From a checkpoint of a small image captioner.
Model: 5.46M parameters, encoder norm batchnorm, encoder depths [4, 7, 7], decoder width 192, decoder layers 7, decoder activation gelu.
Training: soap at rate 0.0015, 4200 steps.
Data: trained on rendered scenes of toy objects such as cars, trees, mugs and chairs, 97500 training examples, 2.8 epochs.
Rows from block 3 of the text decoder, named by matrix and row number. Rows with one number belong to one neuron. Each number is 50 + 12 x the weight over the matrix's rms, rounded and kept within 0 to 99. All counts start at 0.
# fc1: MLP up (decoder.blocks.3.mlp.fc1.weight, 768x192), inputs 0-95
# fc2: MLP down (decoder.blocks.3.mlp.fc2.weight, 192x768, transposed), outputs 0-95
fc1.526:59 35 57 68 62 40 56 58 35 54 50 50 58 48 41 67 45 54 46 49 34 50 50 44 38 57 33 58 53 58 45 24 44 38 42 62 49 77 48 41 50 42 49 22 60 52 35 48 52 49 67 55 50 62 45 54 46 55 44 48 42 50 65 46 37 54 54 44 51 40 69 44 42 39 43 39 64 61 33 69 49 55 44 49 48 57 40 64 42 61 55 52 58 44 54 51
fc2.526:45 48 60 46 41 53 44 45 82 57 40 48 52 33 51 39 63 38 55 46 58 47 59 40 57 52 48 41 48 35 59 59 60 57 55 49 65 42 52 34 52 54 30 76 50 32 68 57 56 48 39 40 55 55 57 47 53 40 43 48 62 50 52 41 59 42 49 40 46 66 43 53 37 56 61 62 49 47 62 27 57 34 59 54 48 59 44 41 50 38 37 55 32 59 45 43
fc1.527:33 52 61 39 58 39 63 33 72 42 66 54 57 59 46 19 65 57 41 54 50 53 69 40 52 34 60 60 56 55 72 37 35 64 52 58 50 43 59 60 47 24 59 42 53 47 72 58 71 64 55 55 32 57 63 46 41 63 48 60 76 55 57 22 62 72 30 46 45 29 53 35 46 40 47 55 35 38 49 43 58 57 49 58 70 50 78 17 61 68 44 39 58 47 35 35
fc2.527:70 55 49 46 49 65 51 63 30 58 49 46 38 35 54 70 43 39 57 57 54 53 33 46 48 50 49 39 34 36 55 64 69 53 40 59 42 57 50 27 64 86 31 61 33 35 39 44 45 31 60 34 73 37 41 46 62 36 37 36 46 33 52 56 53 32 58 52 49 70 65 52 49 57 42 31 75 64 56 31 19 52 60 40 46 52 38 63 57 56 56 55 56 61 70 58
fc1.528:64 40 51 72 47 46 45 84 50 65 43 43 39 65 43 51 44 23 59 43 33 37 19 31 64 36 54 53 62 32 53 62 35 58 66 65 50 45 51 57 55 49 61 46 42 51 47 66 45 77 25 43 59 51 39 65 44 70 57 59 66 20 48 72 54 38 52 65 54 63 43 39 50 59 81 33 47 48 37 61 52 50 55 62 36 75 53 50 46 43 44 43 51 56 59 39
fc2.528:55 58 52 36 54 62 51 26 54 46 71 66 43 39 53 67 54 70 52 64 50 62 58 54 44 73 42 44 30 43 48 44 56 48 46 57 35 44 37 48 55 56 51 49 67 37 21 48 60 37 72 55 39 36 61 35 25 33 41 38 37 65 49 36 46 62 45 51 41 45 56 64 36 35 30 45 47 54 61 42 47 46 35 45 78 28 57 50 67 68 54 55 56 37 48 51
fc1.529:51 47 54 56 44 36 61 55 37 53 37 51 49 45 42 32 47 32 41 50 66 51 56 29 47 27 51 56 62 43 51 42 47 45 57 64 59 36 67 61 55 43 61 42 59 64 43 36 72 52 33 49 63 54 48 53 44 60 43 44 53 62 44 56 65 55 43 32 40 43 41 46 50 53 37 55 45 53 55 44 60 59 52 53 44 62 60 61 46 41 43 56 41 64 51 64
fc2.529:47 56 51 56 73 57 52 51 52 34 49 55 55 61 60 69 55 62 74 39 53 61 47 53 62 54 50 41 41 70 41 43 53 56 36 37 36 65 37 45 61 47 41 57 57 39 53 61 35 45 67 54 36 45 53 61 56 48 64 48 42 51 35 46 35 44 60 54 56 47 52 44 46 66 55 35 56 48 49 46 29 50 43 48 51 38 56 40 59 62 59 46 77 34 32 22
fc1.530:50 32 33 77 66 61 40 36 42 52 40 23 58 43 63 49 60 36 49 41 32 51 53 39 53 50 62 52 80 51 64 43 18 49 50 49 64 72 71 62 41 47 51 28 57 75 59 69 55 62 48 52 66 60 43 50 58 41 28 50 68 63 48 59 70 57 15 54 46 74 28 33 32 57 51 76 64 49 57 70 44 63 28 50 39 40 35 71 56 31 36 40 55 57 31 51
fc2.530:51 67 59 23 18 55 64 58 31 50 33 72 32 53 45 51 32 58 48 65 37 65 52 45 50 60 29 67 40 72 35 75 79 63 60 67 31 38 47 56 57 33 43 73 65 32 45 28 30 32 61 57 36 56 60 55 54 60 55 60 45 23 63 39 16 67 77 41 38 47 56 49 52 51 50 30 47 47 41 19 39 46 58 38 52 60 58 34 29 62 47 49 55 35 53 53
fc1.531:38 50 42 50 38 53 45 45 20 58 78 49 36 51 66 65 55 56 78 44 72 60 60 50 45 46 24 55 34 58 58 54 48 52 69 64 59 57 68 62 35 49 52 32 52 40 57 21 50 29 46 61 37 42 36 65 70 34 50 58 68 44 47 36 37 68 65 58 68 70 58 68 58 53 59 49 53 55 27 60 63 58 48 59 63 62 58 57 61 44 51 59 33 49 45 39
fc2.531:63 57 51 56 60 42 63 51 60 39 43 66 54 64 46 47 49 43 48 48 50 33 48 53 58 53 77 73 65 60 53 59 61 51 29 37 44 48 38 39 44 45 59 63 39 45 44 63 42 47 76 37 58 55 60 45 28 80 44 40 40 57 75 50 51 34 33 39 53 48 22 40 46 43 50 57 60 60 71 47 40 57 60 46 57 39 40 37 56 54 53 53 53 48 32 56
fc1.532:57 47 36 74 50 57 38 64 42 62 45 54 60 49 51 49 63 29 56 54 29 67 64 54 70 44 31 52 56 36 55 44 54 49 54 63 41 62 77 41 43 36 40 53 37 58 54 47 62 61 60 43 47 39 79 23 63 59 26 54 59 56 38 68 53 39 50 31 33 51 48 55 52 58 62 58 25 54 44 73 48 51 49 47 50 62 33 27 33 42 57 53 39 54 51 68
fc2.532:47 56 52 33 60 47 59 24 50 35 43 48 45 50 58 48 35 57 51 47 65 45 52 45 60 50 67 51 41 60 51 63 28 51 43 53 64 42 21 44 60 49 57 40 71 44 48 61 26 55 49 64 45 51 24 83 34 45 69 36 45 49 55 47 44 61 50 64 56 63 74 49 41 50 40 49 79 44 42 49 39 46 53 58 51 38 47 61 55 62 56 54 61 34 24 44
fc1.533:77 39 67 41 82 51 35 50 59 54 40 37 38 56 68 35 43 40 36 67 17 72 26 42 42 64 63 45 60 47 61 29 34 31 75 55 37 54 37 36 67 46 60 34 64 83 40 52 71 55 46 57 52 69 44 47 41 26 47 46 41 54 50 40 77 32 69 21 65 45 68 71 23 62 32 60 65 55 56 73 64 36 47 78 36 66 75 72 38 52 49 50 56 55 75 15
fc2.533:47 16 49 50 31 59 65 44 43 38 53 13 54 55 36 60 81 29 46 58 73 27 52 56 51 35 26 51 44 39 39 48 79 56 26 50 71 71 67 44 34 79 32 61 48 30 49 59 44 46 46 52 44 34 54 48 58 74 62 64 83 50 52 41 41 66 45 48 40 62 32 42 81 29 60 61 55 49 56 14 50 60 52 36 80 45 27 55 57 51 50 63 38 55 41 68
fc1.534:58 60 66 64 29 56 32 55 39 38 37 33 40 76 36 65 54 50 50 55 53 43 41 62 52 54 40 43 45 62 58 34 65 47 59 64 52 37 72 34 37 49 30 41 68 44 57 67 42 48 60 42 30 33 72 34 57 44 73 69 50 58 18 61 33 69 61 41 50 59 61 44 47 23 54 49 61 28 43 62 55 59 92 46 49 52 51 45 34 33 65 42 55 56 69 54
fc2.534:46 32 45 42 59 32 75 42 40 61 46 46 64 46 76 29 44 56 47 45 57 54 55 39 59 42 64 54 61 29 39 58 24 59 53 52 47 48 37 52 64 52 68 34 63 49 45 47 68 67 46 58 63 65 33 73 40 51 40 52 44 61 67 28 49 44 58 53 60 58 45 52 56 59 37 42 44 65 47 53 51 28 11 58 53 49 56 36 75 59 44 65 61 52 40 26
fc1.535:47 55 35 41 43 39 43 62 61 50 43 59 53 60 61 58 42 44 50 51 66 57 34 36 81 60 45 43 48 40 60 40 43 59 50 56 84 30 42 48 65 61 45 47 37 48 40 59 49 65 34 48 72 64 48 49 58 59 26 60 43 60 57 65 46 68 41 36 42 46 39 51 43 56 42 44 42 51 64 50 39 40 53 45 67 49 46 60 29 45 45 67 43 58 63 42
fc2.535:39 55 64 67 48 58 51 24 39 50 38 36 68 42 28 35 65 44 43 39 46 56 62 63 21 60 68 58 64 62 45 64 60 45 58 50 22 68 61 43 50 42 50 53 63 50 64 50 52 46 54 32 25 44 56 37 48 57 66 36 51 41 22 42 55 58 57 63 72 62 65 46 52 50 52 57 50 40 49 45 53 62 44 44 28 55 56 53 77 70 55 38 58 36 35 54
fc1.536:57 36 51 63 54 52 32 47 47 46 60 45 44 36 55 26 54 36 51 51 18 46 44 49 58 50 51 36 42 46 59 54 50 56 43 47 47 58 43 54 58 45 60 31 48 51 51 56 30 40 53 50 52 61 44 42 73 60 59 50 46 49 52 44 37 52 61 39 32 55 48 49 33 27 49 64 50 53 46 38 50 57 50 75 50 48 43 62 33 66 62 42 44 43 78 41
fc2.536:44 60 49 25 47 51 60 52 52 51 52 50 59 41 49 66 50 47 48 57 71 46 46 58 50 51 40 54 44 44 39 51 54 32 47 49 49 37 60 46 49 46 55 77 60 48 54 46 62 63 35 48 47 39 50 42 23 39 48 58 60 40 48 42 50 45 37 51 58 39 53 48 58 75 68 51 40 44 51 65 32 31 45 36 63 52 62 33 63 25 32 53 46 41 32 67
fc1.537:37 24 61 41 42 50 54 59 38 60 51 47 55 43 46 42 56 40 58 43 37 54 73 68 36 28 39 47 58 47 57 67 34 43 40 68 36 64 47 50 48 66 39 49 40 76 66 64 44 66 17 48 39 40 45 39 55 52 36 59 69 65 51 39 41 38 60 36 35 79 47 29 48 57 20 58 60 48 54 54 53 59 62 68 51 45 33 54 53 56 27 34 33 54 61 54
fc2.537:66 50 49 47 28 45 51 63 51 38 61 68 63 57 55 67 43 61 46 71 57 41 28 41 51 68 52 54 30 47 49 27 60 45 47 50 57 46 57 48 63 39 45 47 61 44 26 29 47 37 72 56 61 62 47 52 43 61 58 49 51 50 59 52 49 41 59 51 59 26 54 56 44 56 62 52 45 43 39 61 42 42 34 32 41 58 51 38 45 63 72 56 44 53 33 42
fc1.538:63 59 78 56 48 45 35 49 69 56 67 51 32 57 55 47 47 38 50 43 41 53 48 47 54 53 42 41 61 46 52 38 57 49 48 54 60 58 50 40 53 47 52 59 44 52 37 46 35 53 42 45 51 48 52 54 52 36 33 63 58 45 54 55 40 54 60 63 43 64 44 62 40 33 54 58 58 53 62 52 34 43 48 58 68 59 39 45 61 36 61 67 35 72 51 39
fc2.538:34 39 41 48 47 38 46 42 41 51 42 53 72 42 40 61 49 59 44 51 46 48 56 48 41 39 54 51 41 39 49 51 49 33 55 43 47 42 51 61 45 50 39 51 55 43 58 42 73 49 43 57 47 61 65 46 43 45 46 57 49 43 49 44 68 38 39 39 60 52 74 33 51 62 48 47 51 40 31 48 79 58 48 49 32 38 63 49 46 61 44 38 62 41 37 60
fc1.539:64 59 56 59 46 32 61 27 39 41 41 55 41 34 72 61 34 37 65 37 49 39 59 50 63 36 55 40 47 47 39 27 35 48 44 68 54 52 47 59 48 48 73 57 33 50 56 27 56 44 42 50 45 59 64 50 50 28 59 43 71 30 64 47 35 57 43 57 45 62 60 56 52 54 40 38 35 60 57 32 68 41 67 77 71 63 31 63 77 61 67 46 43 46 38 54
fc2.539:45 36 42 52 45 55 50 59 57 28 71 40 54 73 47 54 67 60 37 53 49 60 22 55 33 68 38 54 56 45 59 77 65 55 49 38 46 54 47 40 56 80 34 40 44 58 51 64 63 37 55 65 55 50 48 56 46 71 51 54 46 53 25 53 44 53 49 39 45 65 57 55 43 46 55 69 49 37 38 61 58 60 52 46 39 43 70 33 18 63 40 47 56 44 71 59
fc1.540:50 54 54 50 65 43 61 72 49 40 56 52 44 66 50 58 55 41 65 55 37 43 40 45 47 55 43 67 58 68 52 36 57 60 58 51 72 43 55 38 39 50 49 33 71 50 46 54 52 65 44 66 43 55 50 43 62 30 35 43 67 56 56 51 32 57 49 54 56 34 56 79 41 37 50 44 70 47 56 57 60 45 47 43 53 55 41 39 64 40 48 34 51 57 45 47
fc2.540:69 42 33 55 52 66 55 37 48 37 61 41 52 37 48 50 39 62 39 43 58 55 55 49 62 58 63 40 40 44 45 53 43 20 49 66 29 42 52 57 49 56 48 49 33 50 52 47 45 32 61 23 68 62 64 52 40 75 62 43 46 48 41 21 58 46 36 40 48 55 55 36 38 68 42 51 61 55 43 48 53 58 45 54 57 44 66 33 43 66 58 59 54 50 58 28
fc1.541:58 47 46 34 37 60 39 63 77 51 39 53 49 48 42 46 50 56 52 44 30 65 44 41 52 50 64 43 47 59 48 43 52 53 63 37 42 45 55 53 49 60 43 39 46 51 63 54 64 38 59 44 37 54 56 53 43 63 46 59 50 50 43 44 46 53 62 47 71 56 61 55 48 52 50 61 39 54 52 45 61 33 43 37 48 42 51 58 34 60 53 43 50 48 49 34
fc2.541:48 60 43 65 47 26 40 33 27 49 58 43 53 49 50 56 46 38 42 43 66 20 54 67 55 34 39 50 57 50 63 56 60 34 43 54 60 59 52 62 52 33 64 53 64 45 44 47 38 58 31 61 59 43 42 35 50 43 39 51 67 51 65 46 54 49 35 50 37 44 43 59 52 34 51 49 57 43 51 47 49 62 57 63 41 52 42 38 44 37 44 58 56 53 46 60
fc1.542:64 34 74 36 50 37 12 53 36 58 50 54 50 65 49 63 48 36 47 65 63 76 28 32 71 35 53 41 46 28 45 46 77 37 60 36 67 68 72 31 59 33 64 57 74 47 53 69 57 80 67 73 45 56 11 41 70 54 40 69 49 51 63 66 73 25 48 34 62 40 75 86 49 58 32 56 56 70 37 65 33 43 60 31 44 77 38 70 51 47 38 39 44 30 74 35
fc2.542:63 28 37 26 49 61 49 71 28 71 51 49 59 43 54 39 44 57 49 59 62 46 45 43 75 39 63 42 67 07 53 24 66 50 64 51 43 58 43 40 73 48 78 35 09 65 69 70 47 84 34 44 61 35 68 55 83 36 36 72 97 60 58 68 45 19 99 39 65 46 57 50 60 45 69 28 54 57 28 49 47 64 57 49 34 40 65 58 57 37 63 62 57 56 45 68